{"train_examples": 195000, "mlp_ratio": 4, "learning_rate": 0.015, "adamw_weight_decay_other_params": 0}
Rows from block 3 of a small image classifier, named by matrix and row number. Rows with one number belong to one neuron. Each number is 128 + 24 x the weight over its row's rms, rounded and kept within 0 to 255. All counts start at 0.
After each neuron's rows are labels from the 100 images, of 14976, where the neuron reaches its highest value: "top examples" is what is common among them; "patch colour" is the nearest of a few named colours to the mean colour under the peak. Only what is clearly more common there than usual is listed. The data: scattered letters and digits in many colours.
# fc1: MLP up (model.blocks.3.mlp.fc1.weight, 768x192), inputs 0-95
# fc2: MLP down (model.blocks.3.mlp.fc2.weight, 192x768, transposed), outputs 0-95

fc1.752 [131 162 129 148 130 145 112 145 150 177  75 103 130 132  86 110 202  85 133 106 126 143 127 192 127  98 135 140 101 107  67 179 164 113  89 119 136 130 166 103 124 144 145 147 137 143 105 129 136 102 129 145 134 134 120 143 117 102 111 143 128 131 114 164 141 149  94 135 104 137  74 101 100 118 152 100 150 119 117 144 153 136 138 141 131 121 111 130  98 158 150 113 104 113 139 111]
fc2.752 [110 125 164 167 112 130 158 130 151 136 115 130 138 130 145  81 140 128 175 130 126 147  83 148 146  91 116 110 128 123 121 135 155 165 123 117 134 122 177 128 124 162 129  95 128  98 130 160 112  91 169 160 147 149 125 116 122 114 150 129 138 132 133 122 134 120 102  90 103 153 100 125 120 142 132  99 139  99 111  90 137  74 155 160  91 145 121 122 123 141 141 174 119 107 143 106]
top examples: the character 6; largest: 6
patch colour: brown; grey

fc1.89 [154 126 135 126 113 123 154  88 124 131 121 130 126 108 170 131 159 135  61 122 129 113 140 106 100 136  93 123 135  92 133 144 130 111 134 141 142 122 113 153 155 167 138 116  92 134 122 133 146 146 115  96 133 122 148 121 117 139 151 103 181 117 188 104 139 105 132 102  92 114 103 139 115  97 143 146 105 123 112 127 155 125 100 127 151 131 152 106 137  95 104 125 158 142 123 137]
fc2.89 [ 81 148 155 113 116 162 149 114 125  86 150 149 122 104 141 153  94 175 153 137 130 144  89 117 113 122 159  97 120 120 114  87 175 124  69 145 123 144 142 124 168 140 130 127 144 119  85 136 106 125 158 116 161 128 102 110 134 112  76 117 127 144 157 128 146 153 145 167 131 141 124  91 111 110 127 106 135 135 159 121  89 138 119 148  59 143 119  62 144 103 143 162 103 110 145 133]
top examples: the character 0
patch colour: grey

fc1.251 [ 97 140 108 139  98 168 131 123 155 146 103 151  97 120 103 132 117 127 135 101 112 144 106 161 132 134 146 148 119  90 116 118 124 159 126 123 151 152 150 102  94 126 141 153 187 139 110 182 144 112  90 138 116  74 120 135 115 119 124 168 158 148 127 131 122  96 128 145 171 137  92 124 127 116 142 142 113 142 106 162 109 142 133 106 121 126 147 113 151 107  99  84 104 121 127 139]
fc2.251 [135 148 145  71 153 102 128 141 146 103 168  87 125 152  95  99 113 147 131 144 163 158 109  65  93 125 163 100 124 127 136 146 149 113 157 150 114 142 123  99 127 142 144  95 153  88 113 123  99  90  99 170 165 163  84 130 129 116 142 127 121 145 184 112  77 116 119  98 130 137 117  95 129 127 153 116 133 151 125 139 139 128  89 142 136 116 126  67 121 138 108 126 133 141 179 119]
top examples: the character 0; the character O; largest: 0
patch colour: brown

fc1.377 [115 133 102  97 108 139 135 136 118 137 148 178 121 118 153 103  97  90  95 144 108 114 160  97  90 148 146 115 125 161 110 144 150 170 162 118 124 105 111 144 105 112 133 108 150 134 114 158 130 138 140 165 128 140 183 112 143 122 144 133 125  83 111 135 168 144 112 116 181  73 123 161 145 152  98 119 133 120  98 113 126 128 132  92 102 120 177  99 138  86 115 117 151  93 155 139]
fc2.377 [132 157 125 143 104 140 127 130 161 163 106 142 144 134 118  89 166 148 120  76  90 135 121 136 145  96 112 123 106 113 128 125 108  97  91 157 134 161 131 128 134 181 156 143 122 119 162 124 122 127 144 169 129 112 129 144 156 129 148 115 125 135 105 109 169 108 164 141 150 181 154  93 128 175 118  90 114 133 110 139 101 101 141 116 149 131  92 109 142 107 132 164 111 143 163 107]
top examples: the character 6; largest: 6; the character 0
patch colour: brown

fc1.102 [120 140 133 204  87 113 124 116  91 100 109 114 144 147 101 154 132 137  79  96 116 143 132 124 111 142 120  94 108 102 109 131 108 147 122 126 119  97 133 144 184 183 101 130 135 162 115 153 137 105 152 177 144 159 125 117 142 138 153 120 147 113  94 162 130 136 123 144 144 143 124 138 150 149 106  99 138 114 154 115 157 126 121 125 137 108 212 109 156 118 102 153  88 106 152 138]
fc2.102 [107 175 122 168  84  96 143  97 112 199 148 140  80 115 135 121 119 178 122 111 124 145  78  90 166 108 169 175 164 104 151 137 129 130  71 106 129 170 128 119  92 111 142 121 153 124 136 144 110 134 135  84 135  83 123 169 153 165  98 144 145  78 109 133 123 131 118 110 132 126 156 111 141 133 134 122  99 110 117 137 139 113 133 143 140 163 133 113 102 132 154 132 156 113 129 106]
top examples: the character 6; largest: 6
patch colour: grey

fc1.585 [ 83 122 107 156 112 118 164  96 136 111 154 141 118  93 114 149 121 130 161 150 115 105 157 104 107 126 138  93 132 145 152 148  96 108 145 143 128 147 141 160 139 139 134 150  92 144 125  84 146 168 102 103 163 133 119 129 111 182 144 129  99 111 158 113 145 110 101  89  95 142  89 122 157  95 116 154 133 139 132 148  81 141 103 112 149 163 144 101 144 146  97 173 170  93 103  89]
fc2.585 [111 167 110 119  82 137  98 136 163 145 133 154 118 111 110 149 165 129 166 113 132 133 103  79 110  80 147 136 111 144 143 108 126  54 130 119 132 154 105 129 171 127 138 118 153 157 114 122 124  96 106 149 135  90 113 112 116 105 162 117  97 104 175 107  95  98 114 139 118 125 118 127 155 148 158 127 181  85 129 124 203 146 132 118 104 136 132 129 150 159  97 101 146 160 163 103]
top examples: the character 0
patch colour: brown